{
  "encoder_norm_position": "pre",
  "encoder_bias": "none",
  "encoder_inner_norm": false,
  "encoder_patch_size": [32, 4],
  "norm_pix_loss": false,
  "init": "trunc_normal_002",
  "optimizer": "soap",
  "beta2": 0.95,
  "eps": 1e-08,
  "precondition_frequency": 50,
  "max_grad_norm": 0.5,
  "adamw_weight_decay_other_params": 0.01
}
Rows from block 7 of the encoder of a small masked spectrogram model, named by matrix and row number. Rows with one number belong to one neuron. Each number is 128 + 24 x the weight over its row's rms, rounded and kept within 0 to 255. All counts start at 0.
After each neuron's rows are labels from the 100 clips, of 14848, where the neuron reaches its highest value: "responds to" is what is common among them. Only what is clearly more common there than usual is listed. The data: tunes sung on syllables by a formant synthesiser.
# fc1: MLP up (encoder.blocks.7.mlp.fc1.weight, 768x192), inputs 0-95
# fc2: MLP down (encoder.blocks.7.mlp.fc2.weight, 192x768, transposed), outputs 0-95

fc1.246 [124 130 178 111 103  68 103 119 170 200 135 160 131 121 115 126 161 107 193 130 124  90 114 111 161 140 140 144 149 137 139 131  86 157 156 141 132 130 110 133 125 120  64 116 151 125 138 124 111 100 124 141 167 119 116 143 126 198  94  84 123 156 127 102  88 151  93 168  92 134 142 129 134 121 126 119 165 129 133 138  99 106 123 133 155 137 127  97 155 158  93 138 120 136  96 124]
fc2.246 [144 108 137 106 145 162 120 143 153 142 122  93  87 183 123 154 130 129 117 156  70 123 125  86 111 132  97  77 132 134  86  87 146 110 120 147 160 133 153 147 146  93 139 156 122 101 138 104 131 174 131 139 131 138  98 152 112 121 141 129 143 103 134 128 127  97 131 122 179  96 128 137 111 159 132 133 122 134 150 164 130 148 158 111 156  93 132 133 141 158 111 139  97 127 178 134]
responds to: reverberation; vowel: /æ/

fc1.748 [113 118 118 127 113 171 143 115 122 135 189 148 136 134 150 156 128 149 160 135 179 125 131 117 102 124 137 141 145 106 150 106 131  81 117 117 140 104 149 139 134 142 123 115 144 122 141 128 149 100 112 102 122 154 108 148 150 108 146 110 161 118 145 140 109  65 109 134 136 117 130 114 134  79 120 141 130 134 141  79 124 188 167 130 147 148 135 131 159 138 148 125 120 118 148  83]
fc2.748 [126 126 100 125 116 107 158 102 104 120 142 130 131  78 117  82 121 134 121 158 135 121 142 158 144 140 118 138 144 156 133 108 144 129 132 148  93 129 144 150  94 109 131 101 162 122 141 119 143 105  97 169 153 171  95 138 167 153 170 177 165 138  91 169 103 166 158 149 182 143 107 100 133 109 129 110 124 111 114 137 105 115 108 102 110 137 124 122 176 128  97 121 115 105 153 143]
responds to: muffled (low-pass)

fc1.331 [134 142  78 148 150 152 118 128 145  95  96 117 171  89 132 119 135 131 146 124 131 118 133 142 137 144 152 154 129 121 127 138 147  99 157 105 150 159 112 112 130 127 173  77 137 140 116  75 127  99 146 117 108 142 184 117 155 130 103 128 102 112 166 110 182 130  75 146  91  89 168 130  89 151 101 129 121 136 109 110 128 144 104 127 116 127 119 161 136 166 124  96 145 139 123 109]
fc2.331 [125 108 122 127 122 144 130 130  97  69 107 128 120 131 117 143 113  80 145 138 113 125 145 133 134 146  98 123 123 144 157 106 152 161 161 142 127  99 134 123 106 104 160 118 129 121 161 152 158 129  78 102 134 130 154 118 139 165 135 110 124 133 158 122 133  99 125 151 109 144 129 147  90  80 167 100 160 199 130 117 135 104 125 121 143 143 118 170 166 191 116 133  96 108 152  67]
responds to: the note A#; vowel: /i/; consonant: /b/; first note: A#

fc1.627 [153 151 108 144 109 127 148  98 111  70 144 103 111 108 142 186  96 131 104  98 120 133 138 105 140  88 142  97 103 106 133 116 162 166  93 112 148  90 112 152 119 154 119 150 121 121 138 145 145 115 125  86  84  94 146 130 111 153 162  87 144 104 144 103 165 151 104  93 135 145 143 148 118 157 142 119 108 115 144 127  75  82 126 110 118 110 146 135 140 172 143 108 172 122 156 118]
fc2.627 [ 91 133 104  98 128 132  83 106 147 128 134 108  88 122 110  98 106 119 130 150 134 113 178 137  89 138 112 125 168 117  86  98 113  53 121 133 110 133 132 139 172 140 158  97 152 155 182 121 129 156 143 164 170 138 126 122 135 174 148 150 137 125 109 133 124 110 153  95 145 138 104 149 143  88 106  62 196 128 111 112 134 145 118 140 103 156 129 115 119 113 114 123 106 132 114  98]
responds to: deep voice; consonant: /l/; consonant: /b/

fc1.310 [161 151 100 132 127  76 138 143 111  92 157 140 129 136 106 111 123  98 105  99 165 151 154 129 154 123 139 112 126 125 158  97 149 121 106 176 145  99 109 120 124 138 113 136 140 153 127 117 134 113 119 129 162 103 168 118  86 138 174 117 176 158  95 129  86 148 115 146 146 112 137 127 117 123  99 116 114 112 117 149 107 123 119 104 111 136  91 184 114  64 145 126 127 129 141 137]
fc2.310 [147  96 109 167 124 139 161 153  97 135 197 140 143 127 153 165 133 153 124 161 152 179 131 114 151 164 147  84 140 130 137 132 102 134 100 125 149 108  80 125 128 108  97 158 128 132  96 146 130 153 147 144 115 112 120 144 104 139  96 140 114  76 115 145 103 149 157 121 130 118 152 121 148  91 151 108 162 110  97 115  92 128 121 160 123 103  97  91 118 159 181 125 142 171 130 114]
responds to: vowel: /u/

fc1.619 [ 99 138 119 118 122 127 129 119 123 106 146 127  99 107 117 141 116 160 133 127 170 150 131 124 196 127 151 162 164 164 146 124 144 137 198 108 161 120 154  86 159 137  92 166 132 103 103 154 113 186 116 117 124 144 114 130 156 164 137 150 125 156 121 125 119 122 165  81  93 119 157 142 146 103 141 139 109 118 138  95 117 131 133 150 124 103 131 194  95 134 129 127 159 116 143 122]
fc2.619 [143 174 140 136 176 109 163 160 133 123 115 120 102 123 128 157 104 106 146 167 119 119 103 118 125 152 122  85 116 108 122 143  95  87 149 143  91 130 124 138 108 139 117 140 124 103 113 138 107 100 134 113 106 112 105 123 123 123 123 160 149 111  95 102 124 144 101 107 102 113  78 150 154 105 123 160 145 123 140 170 130 173 107 108 174 137 162 117 119  73 133 133 135 111 128 107]
responds to: the note G; child-like voice; vowel: /i/

fc1.123 [150 106 123  77 101 111 113 130 115 135 122 148 127  54 120 162 145 134  86  90  74 159 129 150  98 145  95 115  97  94 153 152 122 156 138 131 133 178 126 130 138 146 160 109 136 105 138 165 107 116  92  92 116  75  83 129 132 116 135 106  76 145 127 148 105 117 135 160 153 167 133 121 120 135 116 120 115 122 160 120  73 146 112 141 157 106 154 106 117 161 131 130 124  92 134 138]
fc2.123 [126 130  89 146 151 125 135  54 124  90 146 135 113 103 101 101 142 131 164 145  98 112  96 132  90 116 132 131 159  99 146 117 107 139 111 109 134 131 132 120 117 118 149  85 114 115 144 113 110 112 116  82 155 101 143 114 124 130 191 136 138 130 168 125 140 103 118  96 136 137 125  72 136 125 128 142 131 180 144 158 140 164 126 143  87  89 148 127 143 136 158 102 138 149  95 126]
responds to: reverberation; vowel: /æ/

fc1.150 [143 150 131 124 137 134 104 155 178 121 157 116 142 107 131 160 136 114 154 110 108 119 114  99 123 132 100  99 141 109 135 102 130 113  94 153  87 157 149 122 129  71 104  78 101  87 148 136 124 118 169 172 126 146 134 117 109 140 125 132 164 129 105 141 136 144 102 126  97 152 128 134 182 145 148 119 126 141 140 135 146 121 123  97 102 108  98  96 125 116 133 166 147 123 155  86]
fc2.150 [145 137 129 129 118 120 156  93 122 115 103 120  91 156 180 131 165 101 115 140 104 129 130 124 124  54 103 165 103 115 137 156 116 116 172 125  88 152 125 101 130 131 180 128 142 153 126 131 112 140 138 133 163 110 148 106 102 164  96 139 122 142 121 147 151 127 134 126 134 132  97 133 163 113  65 151  96 117 134 143 138 123  89 141 126 101 155 145 131 109 102 111 109 131  93 150]
responds to: reverberation; vowel: /i/

fc1.455 [124 112 124 106 108 117 130 125 157  99 131 131 111 102  82 157 157  95 121 141  80 136 136  90 125 151 158 133 117 116 122 101  99 124 125 148 146 123 170 136 117 143 137 110 118 139  91  83 163 103 159 188  92 108 108 178 142 107  97  98 117 144 137 133 149 120 124 126 103 123 150 130 149 124 133 123 123 120  95 171 147 133 132 148  69 135 121 116 144 119 144 134 120  90 135  99]
fc2.455 [ 89 162 115 120 124 137 138 150 129 131  81 139 147  71 143 187 131 121 134 132 160 114 100  97 143 125 135  96 148 138 163 107 113 150 128 176 125 123 137 159 180 106 155 181 129 153 173 151 128 158 130  92 120  88 139 119 122 118 110 160 132 107 150 106 157 132  95 100 123 102 126 122 112 133 100  65 150 145  95 134 102 108 124 136 148 143 149 119 116 109 141 105 140 123 113 108]
responds to: the note D; child-like voice; vowel: /ɑ/; vowel: /æ/

fc1.83 [ 81 180 137 120 161 144 144  99 118 152  71 116 159 117 116 107 131 137 153  93 114  80 159 128  91  92 134 113 120 124 125 150 129 121 132 115 131 144 150 127 148 177 134 113 135 135 143 147 160 173 115 138 204 156 121 129 100 144 117 122 107 147 156  96 139  85 184 110 137 175 114 141 139 127  87 111 100 131 142 133 112  69 146  97 147  96 127  81 137 138 113 100 114 130 125 164]
fc2.83 [151 157 119 111 187 129 129 178 128  89 131 126 146 154 145 128 103 107 111 137 127 122  55 134 145 124 136 135 143 111 132 138 152 119 144 133 119 177 109 141 139 130 118 115  96 100 184 129 126 101 114  84  95  81 114  81 141 114 120 140 137 145  54 158 112 144  98 133 131 135 135 129 117 110 128 152 102  70 120 157 128 126 100 144 132  97 116 140 144 142 101 144 108  97 124 139]
responds to: consonant: /l/; vowel: /ɑ/; consonant: /m/

fc1.159 [170 109  92 148 111 116 133 101 144 117  97 160 147 136 110 118 150 129 119 102 170 117  90  80 108 127 130 145 147 167 109 155 153 133 143 140 130 102 147 128 126 151 114 141 125 145 118 138 148 158 123 152 125  94 106 150 104 111  83 127 159 133  85 116 128 149 151  83 125 121 123 178 166  72 135 122 136  87 111 140 146 147 129 117 121 113 175 140 115 151  85 133 162 116 161 111]
fc2.159 [145  91 136 170 135 152 131 131  98 129 127 137 140  93 126  75 136  75 172 126 112 125 107 127 137 156 113 114 139 118  91  99 131 119 142 106 133 115  88 122 130 174  89 109 143 128  95 138 115 129  87 128 128 174 154 102 140 141 118 128 114 144 156 158 133 123  99 171  89 122 110 169 144 114 141 145 131 128 163 140 109 172 104  93 158 144  99 149 173 134 144 131 124 100 117  73]
responds to: the note A#; first note: A#; low voice; vowel: /o/

fc1.335 [118 188  83 109 135 155 148 138 116 145 124 108 135  90 125 175 120 130 108 128  81 121 110 149 107 105 110 150 138 188 155 111  93 116 122 162 176 145 122 120 141 123 122 104 131 117 130  95 119 141 143 131 140 113 106 120 156 119 115 114 163 120 152 145 123 142 122 122 115 107 171 159 141 154 121 124 103  96 152 100 106 158 149 121 110 129 124 106 129 144 169 172 125 160 147 108]
fc2.335 [114 140 136 127 101 114  93 152 156 138 123 109 112 138  90 114 158 156 136 173 180 153 145 102 147 152  97 126 132 113 170 155 137 112 109 159 109 183 156  99 107 116 152 107 113 140 129 164 105 180 129 158 112 109 143 159 108 133 153 119 120 130 106 122 122 133 109 152 103 141 114 128 129 132  96  89 135  81 157 144 139 136 129 147  79 108 101 106 117 126 127 124 154 150 132 116]
responds to: vowel: /u/; high voice; consonant: /t/

fc1.45 [155 106 131 125 139 137 146 112 135  99 133 145 174 120 139 116 155 108 148 109 145 146  97 131 153 122 101  91 129 152 182 142  75 173  91 143 125  99 140 120  90 125 139 147 143 107 120 119 139 110 123 119 112 109 145  96 117 143 138 148 137 115 104 105 126 157  87  96  90 150  97  88 109  81 118  88 168 163 104 113  86 141 118 157 150 135 101 107 140 133 115 129  97 108 106 115]
fc2.45 [168 154 120 144 128 117 130 161 118 135 173 132 176 125 157 154 109 140  97 117 152 154  97 156 133 130 141  89 110 117  77  89 141 117 126 118 112 173 155 123 142 150 100 140 128 121 148 109  89  76 123 149 121 130  97 126 105  90 144 111 117 104 128 142 135 168 132  95 113 107 147 130 114 116 149 140 125  89 161 126  95 145 142 126 128  88 130 140 107 139  98 204 168 157 170 121]
responds to: reverberation; vibrato; vowel: /u/; consonant: /ʃ/

fc1.476 [109 143 133 129 127 143 169 154  90 153 117 154 150 132 148 131 132 123 155 117  87  72 111 163 132 163  81 141 152 130 101 113 151 125 134 158 160 132 142 110 136 151 140  98 145 120 140 140 146 116  93 142 115 147 160 173 115 147 131 138 110 121 157 129 107 142 114 124 121 117  93 108 159  95 136 190 141 133 119  99 162 136 125 108  60 121 157 180 163 159 133  85 103  82 156 109]
fc2.476 [124 145 136 122 132 102 134 173 139 156 157  88  81 159 100 129  69 144  83 124 141 106  93 130 149 107 124  87 109 104 107 149 121 117 133 119 169 153 131 121 120 159 117 131 100  81 155 137 107 163 124 120 138 143 156  94 126 104 137 159 120 129 158 155 144  86 132 141 150 131 104 147 106 126 141 140 136 102 120 152 147 105 154  87 115 105 148 137 161 117  97 122 138 133 127 124]
responds to: reverberation; consonant: /b/

fc1.572 [114 114 144 112 141 132  79 171 161 115 123  47 180 102 106 138 104 121 111  80 128 120 149 154 114 139 119 139 121 154 178 143 102 115  97 137 138 112 133  93 169 152 138 141 158 122 154 118 139 165 129 132 147  86 117 146  91 131 126 126 138 127 130  95 117 136 106 108 129  88 126 123 114 144 133 108  95 155 146  96 105 149 137 142 125 138  97 125  56 154 105 105 118 117 146 112]
fc2.572 [105 184 126 156  92 154 118 125  95 109 109 143  91 125 133 117 120 139 120 115 124 145 155  97 128 137 138 134 119 139 144 115  77 110 107 101 134 177 128 116  81 116 113 169  80  87 119 148  91 134 131 101 151 156 159 138 103  73 160 138 121 177 158 128 121 101 131 137 132 106 139 137 112 125 167 157 145 130 102 145 144 108 109 151 127 115 137 157 179 127 121 111 101 118 109 131]
responds to: consonant: /l/; vowel: /i/

fc1.229 [149  89 137 151 118 147 143 108 119 106 122 133 144 131 171 126 154 122 122 106 142 183  62 175 128  98 136  97  94 110 137 104  99 148 115 123  88 140 142 139 162 139 125 167 127 128 126 104 139 124 122 105 104  92 160  98 131 163 111 114 161 114 141 150 167 127 103 130 122  78 128 130 154 131 127 149 115 113 108 137 129 183 114 120 134 124  97  99  93 124 113 167 124 129 110 140]
fc2.229 [169 166 114 103 126 152  70 198 121 138 140 128 126 155  92 133 131 129 109 143 132 134 118 139 126 146 152 139 112  84 109 174 119  93  98 112 123 157 156 121  98 131  95 124 121  79 154 117 147  87  96 130 137 121 110 120 131  75 160 133 112 108 149 170  95 164 162 129 107 154 106 144  98 171 151 140 115 129 172 147 123  98 136 145 127  46 121 123 139 104 127 148 132 117 125 106]
responds to: deep voice; vowel: /æ/; clipping

fc1.480 [145 155 129 122 128  99 141 134 117 112 132 171 124 100 115 150 123 144  96  69 157 126 165 112 156 129 120 117 143 167 123 146 162 168 156 102 190 140 113 149 113 142 122 145 138  96 115 118 168 137 133 104  91 107 116 116 128 135  99 131 167 110 148 139 100 137 140 159 107 150  98 114  53 150 142 106 120 142  93  96 105 136 106 110 125 117 124 158 102 122 136 119 137 145 162 140]
fc2.480 [100 111 131  95 170  83  88 115 127 116 133 103 112 129 115 118 118 103  76 140 134  70 121 176 103 157 129 109 131 148 137 111 157 105 164 127  93 151 162 159  79 139 157 165  97 152 162 141 131 107 115  79 146 108  82 158 154 110 144 123 160 160 121 148 149 144 129 137 169 107 103 130 115 109 102 101 138 130 142 106  98 152 117 104 139 125 105 144 120 126 114  93 110 160 116  93]
responds to: consonant: /l/

fc1.90 [133  82 126 121 122 104  81  98 142 128 133 111 140 138 125 118 170 145 182 127  97 154  90 134 175 135 134  69 108 112 148 158 129 105 140 107  78 109 156 149 134 147 146 132 126 146 111 115 134 134 105 119 140 159 100 112 155 177 145 130 145 119 104 129 141 130 154 134 136  94 118 141 103 122 105 127 160 109 141 161 165 113 124 156 121 148  86 130 169 120 175 108 110 113 145  87]
fc2.90 [109 109 136 118  96 119 159 129 115  98 162 146 156 176 137 147 141 176 111 130 144 131 126 110  97 140 125 139 121 153 138 128 142  91 169 126 147 164 136 150 136 121 148 169 135  90 142  98  81 129 123 131 105 129 140 171 105 104 108 130  94 148 116 104 151 122 103  81  78 160 135 128 119 110 109 111 112 136 111 104 152 142 151 139 140 122 104 130 132 118 170 151 168 160 124 117]
responds to: deep voice; consonant: /b/

fc1.245 [125 147 105  75 128 134 140 147  99 125 123 152 161 140 109 126 116 126 141 165 120 106 146 135 122 103 103 108 100 135 147 140 126 150  83  64 145 121 132 134 173 108 127 130 154 140 157 123 123 114 121 113 121 115 175 156 121 128  98 129 117 123 182 136 124 111  84 140 129 140  91 129 131 136 177 147 144 154 114 128 165 116 148 114 122 125 159 145 146 192 171 133 154 128 151 111]
fc2.245 [ 94 165  94 109 161 118  93 156 148 101 135 118 131  92 155 140 118 177 124 140 157 113 109 151  99 100  88 109 153 138 121 121 109  98 149  99 145 173 111 134 117 122 124 151 116 184 122 153 109 119 105 162  95 140  95 137 146 148 154 138  97 152 118 189 125 111 145 124 136  97 122 153 131 164 106 132 150 104 121 168  99 158 113 137  97 145 129 141 135 100 119 154 143 174 141  91]
responds to: vowel: /u/; low voice

fc1.387 [113 123 137  91 130 122 113 126 122 159 174 170 164 161 158 115  74 165 122 116 124 156 110 105 130  98 164 142 135 139  55 114 158 137 150 101 124 116 134  81 103 101 110 169 108 198 103 126 181 147 125 110 125 123 151  91 110 116 157 137 141 123 160 121  95 120 123 119 145 120 132 129 128 123 138 145 134 129 131  92 140 124 138 164  89 155 120 141 137 113 123 130 155 117 107 131]
fc2.387 [148 154 104 106 111 132 133  90 105 123 179 100  30 105 145 148 107 106 121 124 162 107 156 138 141 155 139 150  97 120 154 133 170 114  95 115 138 141 161 163 125 109 147 103  92 111 129 128 122 103 118 128 119  90 128 148 140 136 143 159 135 154 108 101 121  99 150 154  93 137 106 103  98 159 120 131 146 130 113 121 131 139 121 121 176 109 136 147  98 141 139 126  97  88 120 119]
responds to: muffled (low-pass); consonant: /t/

fc1.694 [135  85 122 123 151 117 155 123 144 113 108 103 156 114  88 130 150 113 121 119 103 172  83  80 151 137 148 141 151 150 103 143 138 134 137 112 123 169 122 138 139 124  76 127 106 161 104  94 138 182 159 117 135 102  96 161 102  96  65 113 106 131 121 129 104 112 170 125  94 164 126 156 165  69 158  79 106 134 110 106 132 184 144 108 127 158 158 112 130 150 139 128 160 113 142 111]
fc2.694 [185 136  90 162 139 130 137 132 102 100 124 122 144 129 162 104 140 124 121 132 110 135 115 142 164 149 116 129 153 138 132 101  99 113 188 180 141 149  97 160 134 109  94 125 102 117 102 136 132 106 132 112  94 183 117 119  79 147 119 116 107 131 120 150 123 131 106 122 162 115 135 158 135 161  94 121 117  96 141  96 139 141 116 147 143 122 127 142 165  99  89 180 127 125 112 113]
responds to: the note A#; low voice; vowel: /æ/; first note: A#

fc1.141 [132 155 115 111 113 130 129 142 188 107 145 119 125 175 126 107 121 155 116 114 118 119 145 111 154 137 100 120 114 160 167 132 163  85 121 122 134 116 152 131 108 137 126 105 128 141 108 112 103 149  99 164 172 105 141 172 140 132 127 106  99 113 141 132 126 104  94  94 123 109 118  79  78 104 181 128 132 108 108  82 147 125  76 197 106 123 113 130 150 119 134 128 142 143 121 131]
fc2.141 [146 132 147 121 162  90 122 147 128 146 144 116 157  77 121 165 122 107 145 189 137 127 134 147 105 125 125 108 120 100 111 131 120 126 136 133 122  97 107 160 118 118 119  99 157  71 114 117 165 106 137 111 145 159 104 120 117 181 119 139 192 113 160 112 139 154 102 154 125 105 142 153 127 105 111 152 129 162 150 153 108 113 123 125 109 134 160 148 170 133 122 118 133 116 104 120]
responds to: muffled (low-pass); vowel: /u/; consonant: /t/

fc1.660 [ 80 140 125 103 137 161 181 103  89 143 144 140 159 127  92 126 123 117  78  97 170 100 156  87 117 128 147 151 111 138 151 105 151  99 116 124 170 130 122 146 133 136 132 162 143 160 152 121 158 129 121 134 145 133 130 106 155  99 143 151 159 160 115 131 113 158 153 108 140 184  86 133  83 177 124  94 103 131 115 108 107 145 143 126  73 123 138 129  71 130 124 117 136 151 134 167]
fc2.660 [ 98 149 124 139 175  65 103 130 126 131 154 139 116 118 168 150 117 130 116 118 132 138 122 143 150 135 146  80 133 117  51 115 120 165 161 144  83 104 110 151 155 117 104 106 112 112 152 135 108 140 137 138 128 112  82 160 159 141 119 120 123 193 104 201 150 109 123 156 135 135 158 142 124 154 103 120 121  98 115 176 138 107 126  96 133 133 138 119 155 112 148 146 124 128 139 110]
responds to: consonant: /l/

fc1.520 [ 91 124 153 120 157 114 127  96 141 157 158 131 114 130 127 127 128 120 157 144 102 112 153 122 124 127 125  89 113 167 144 112  85 147 138 110  97 143 124 120  97 137 136 116 148 150 135 114  82 122 143 116 150 140  79  90 154 108  99 119 186 123  97 129  86 105 126 141 150 126  94 126 144 131 121 166 108 144 122 138 158 130 198  94 148 155 129  93 166  91 134 123 105 143 131 133]
fc2.520 [120 136 164 152 113 117 152 142 114 109 120 110 118 114 139  88 135 106 154 104 104 115 142 133  95  96 131 105 104 140 139  98 102 156 144 114  95 129 164 100 149 181 147 122 127 157 146 162 142 150  93 137 127 154 110 115 120 135 120 124 148 145 139  98 102  94 130 111 145 120 135 101 198  73 139 102 115 123 120  65 161 105 111 166 118 150 186 139 124  92 139 136 131 111 143 156]
responds to: the note A#; vowel: /u/; consonant: /l/; first note: A#

fc1.1 [123 147 171 101  97 176 117 130 112 101 161 119 137 152 100 158 151 145  81 130 132 120 206 104 159 127 126 136 176 160 132 130 121  95 158 128 167 118 149 110 134 107 129 148 173 104 142 135 137 107 114 132 141 146 119 105 126 104 102 116 106 143 144 142 146 121 113 155 116 113  86 118 101 105 184 101 133 111  63 114 101 138 101 156 107 126 138 117 156  66 160 162  91 131 160 112]
fc2.1 [ 93 111 130 149 165 139 119 153  92 102 128 114 124 108 130 119 136 140 111  92 137 193 117 153 133 127 104 155 119  51 120 119 156 166 146 121 112 159 104 130 108 172 115 102 122 145 137 119 181 127 124  50 104 108 157 157 140 149 113 120 101 119 157  86 157 139 132 121 123 121 131 158 130 126 157 157 107 136 158 124 113  82 122 146 162 143 127 176 140 128 147 150 107 156 114 124]
responds to: reverberation; consonant: /ʃ/

fc1.226 [147 122 120 119  71 111 125 121 124 143  74 151 144 148 127 103 101 151 137  97 144 120 163 126 134 106 128  97 162 158  62 119 136 146 105 148 148 118 106 168 118 136  81  99 114 129 134 143 131 151 157 112 165 121 128  91  79 120 132 145 149 111 139 128 140 131 163 107  97 115 166 137 185 121 126 124 138 106 155  95 158  92  92 126 164 159 128 120  75 154 148 133 139 114 128 113]
fc2.226 [104 109 150 154 157 113 151 134  92 126 154 104 177 138 137 131 114 150 124 142 159 103 184 115 131 157  93 110 134 115 155 153 110 153 122  78 129 126 154 151 134 182 115 125 120 118 152 150 126  91 111 138 110 184 145 132  99 159 125 155 111  71 107 107 130 118 150 123 109 112 113 112  56 112 124 112 116 105 195 120 153 104 125 161 163 158 132  81 136 110 124 132 115 111 149  96]
responds to: muffled (low-pass); rumble

fc1.139 [137 118 111 155 124 151 152 128 144  90 121 145 103 145 146 117 169 105 119  98  96 174 135 140 158 115  94 120  93 140 143 133 118  80 150 143 188 159 138 114 140 145 110 150  91  86 138 135 178 136 169 151  84 104 141 109 139 170 148 124 124 130 155 134 135 137 103 144 105 150 128 134  84 135  83 126 129 106 154 116 193 145 127 117 126 134 102 110 100 148  86 123 146  95 137 145]
fc2.139 [121 120 138 121 149  95 101 100  82 144 162 125 143 114  93 171 122 155 114 151 145 122 104 117 116 131 165 110 164 133 137  91  98 192 120 144 119 119 106 161 139  85 122 132 110 155 103  94 115 109  94  89 132 150  99 122 177 133 124 153 159 104 166 147 128 133 114 125 144  91 123 127 146 121 135 114 131 138 173 146 117 121  90 103 124 151 162 148 166 105 144 144 114 146 109  96]
responds to: deep voice; the note B

fc1.203 [153 161 101  79  67 119 103 124 126 133 143  97 118 149 121 107 130 129 108  99 166  88 120 117 130 115 137 135 131 138 134 145 101 125 118 175  65 105 111 122 134 115 151 167 143 143 167 112 153 107 107 114 156  99 105 135 161 157 147 113  83 154 101 141 153 126 141  84  95 151 125 113 155 111 166 133 126 136 134 155 124 106 128 122 123 107 154 138  92 146 120 167 103 118 123 124]
fc2.203 [120 130  82 121 166 132 104 134 135 101 109 120 168 102 124 167 109 126 125 161 113 109  90 171 101 136 112  98 145 105 112  85 122 121 123 152 131 144 161 128 108 149 124 136 139 115  94 120 100 113 119 101 122 153 106 109 116 132 163 147 127 127 134 109 120 140 106 138 152 123 117 126 145  80 140 160 132 123 166 179 153 212 114 139 131 119 118 129 162  76 173 144 122 111 107  70]
responds to: the note D; low voice; first note: D

fc1.106 [ 95 144 137 136  75 144 173 160 110 143 155 112  90 118 122 101 118 120  93 117 143 148 123 147 126 146 116 138  95 121 138 222 174 132 137 179 126 103 134 111 158 121 107 125 132 129 134 100  80 124 159 125 162 103 158 118 157 103 112 131 102 122 130 148  99 138 126  91 143 122 136 134 170 157 139 139 144 115 125 148 109 121 152 136 126 117 124 139 110 164 118 104 112 114 164 133]
fc2.106 [119  93  88 124 137  96 143 152 121 119 126 101  89 128 134 162 141  87 111  86 195 101 132 135 110 143 186  97 138 148 165 151 154 115 139 175 156  48 146 109 137 163 153 118 118 119 134 136 126 130 132  73 130 108 135 100 150 133 115 126 127 142 130 127 125 120  83  78 113  98 123 111 100 145 101 125 188 146 107 131 116 121 134 148 164 122 111 166 150 119 131 158 104 112 173  96]
responds to: the note G; child-like voice; first note: G

fc1.570 [160 108  94 117 116 172 167 138 116 152  94 104 148 128 154 144 111  83 177 134 158 101 135 129 110 149 129 138 127 164 121 103 167 147 175 101 146 159 137 116 129 135 110 131 100 152 170  98 116 135  96 149 121 147 122 106 114 154 112 137 116 186  71 115 124 117  94 126 128 139 118 142 148 123 133 133 124 134 130  84 136 115 151 100 135 149 129 134 155 106 123 113 128 127 128 141]
fc2.570 [165 134 126 143 126 125 136 119 141 147 159 141 143 123 103 150 117 184 167 105  67 112 112  81 125  79 126 146 136 120 147 117 141 145  88 131 110 125 133 147 130 139 148 151  94 108  95 128 128 125 153 103 111 110 136 130  91  98 143 105 136 117 134 153 140 142 144  87 136 147 119 134 106 169 119 126 129 132 126 135 101 146 159 111 114 151 144 125 165 102 158 112 139 165 130 101]
responds to: the note A#; first note: A#

fc1.384 [ 91 115 152 146 161 102  67 140 142  85 103 122 122 130 179 139 145 100 148 126 128 100 117 188 130 141 110 156 106 109 103 111 151 134 122 113 113 132 100 138 142 143 175 101 112 101 117 108 139 151 120 169  93 148 128 131 130 147 126 125 148 128 141 145 131  57 118 110 162 112 143 113 124 133 113 101 113 126 125 170 164 136 149  69 127 103  93  90  96 140 130 112 116 124 131 154]
fc2.384 [100 143 127 165 126 131 185 118 110 117 155 138 128 121 129 109 150 129 126  99 136 133  97 146 134 129 159 152 113 128 117 141  98 139 117 115 132  96 153  86 163 119 149 121 124 138 119  90 136 144 126 167 126 140 101 131 166 148 142 132 154 140  88  57 152 135 127 154 154  95 121 108 113 113 122 116 135 143 111 158 141 134 123  94 145  86 163 121 140 121 114  71 129 126 134 108]
responds to: consonant: /l/; consonant: none

fc1.415 [166  74 124 117 113 126 109 167 113 175 101 163 145 122 120 128 146  88 101 150 109  89 136 104 133 149 144 100 152 139 136 135 142 131 160 142 178 141 140 155 106 100 150 152 190 121  97 140 177 141 136 156  76 131 113 106 143 139 106 181 128 119 129 161 143 119 160 108  67 136 146 118 130 129 127  96 109 102 125 133 137 134 124 182 145 130 140 117 152 167 127  95 141 144 137 126]
fc2.415 [127 142 134 120 152 156 147 171 175 101 150 116 133 114 100 165 124 146 132 129  84 140 109 179 146 108 141 126 130 119 124 150 136 116 117 138 120 174 100 108 103 143 128 148 102 117 116 142 159 129 105 155 136 145 108 168 136 133  86 105 111 104 110 176  98 143 126 121 138 113  99 132 107 129 156 173 158 134 101 125 147 159 107 137 146 128 104  89 147 187 110  92 137 121 128 136]
responds to: reverberation; vowel: /æ/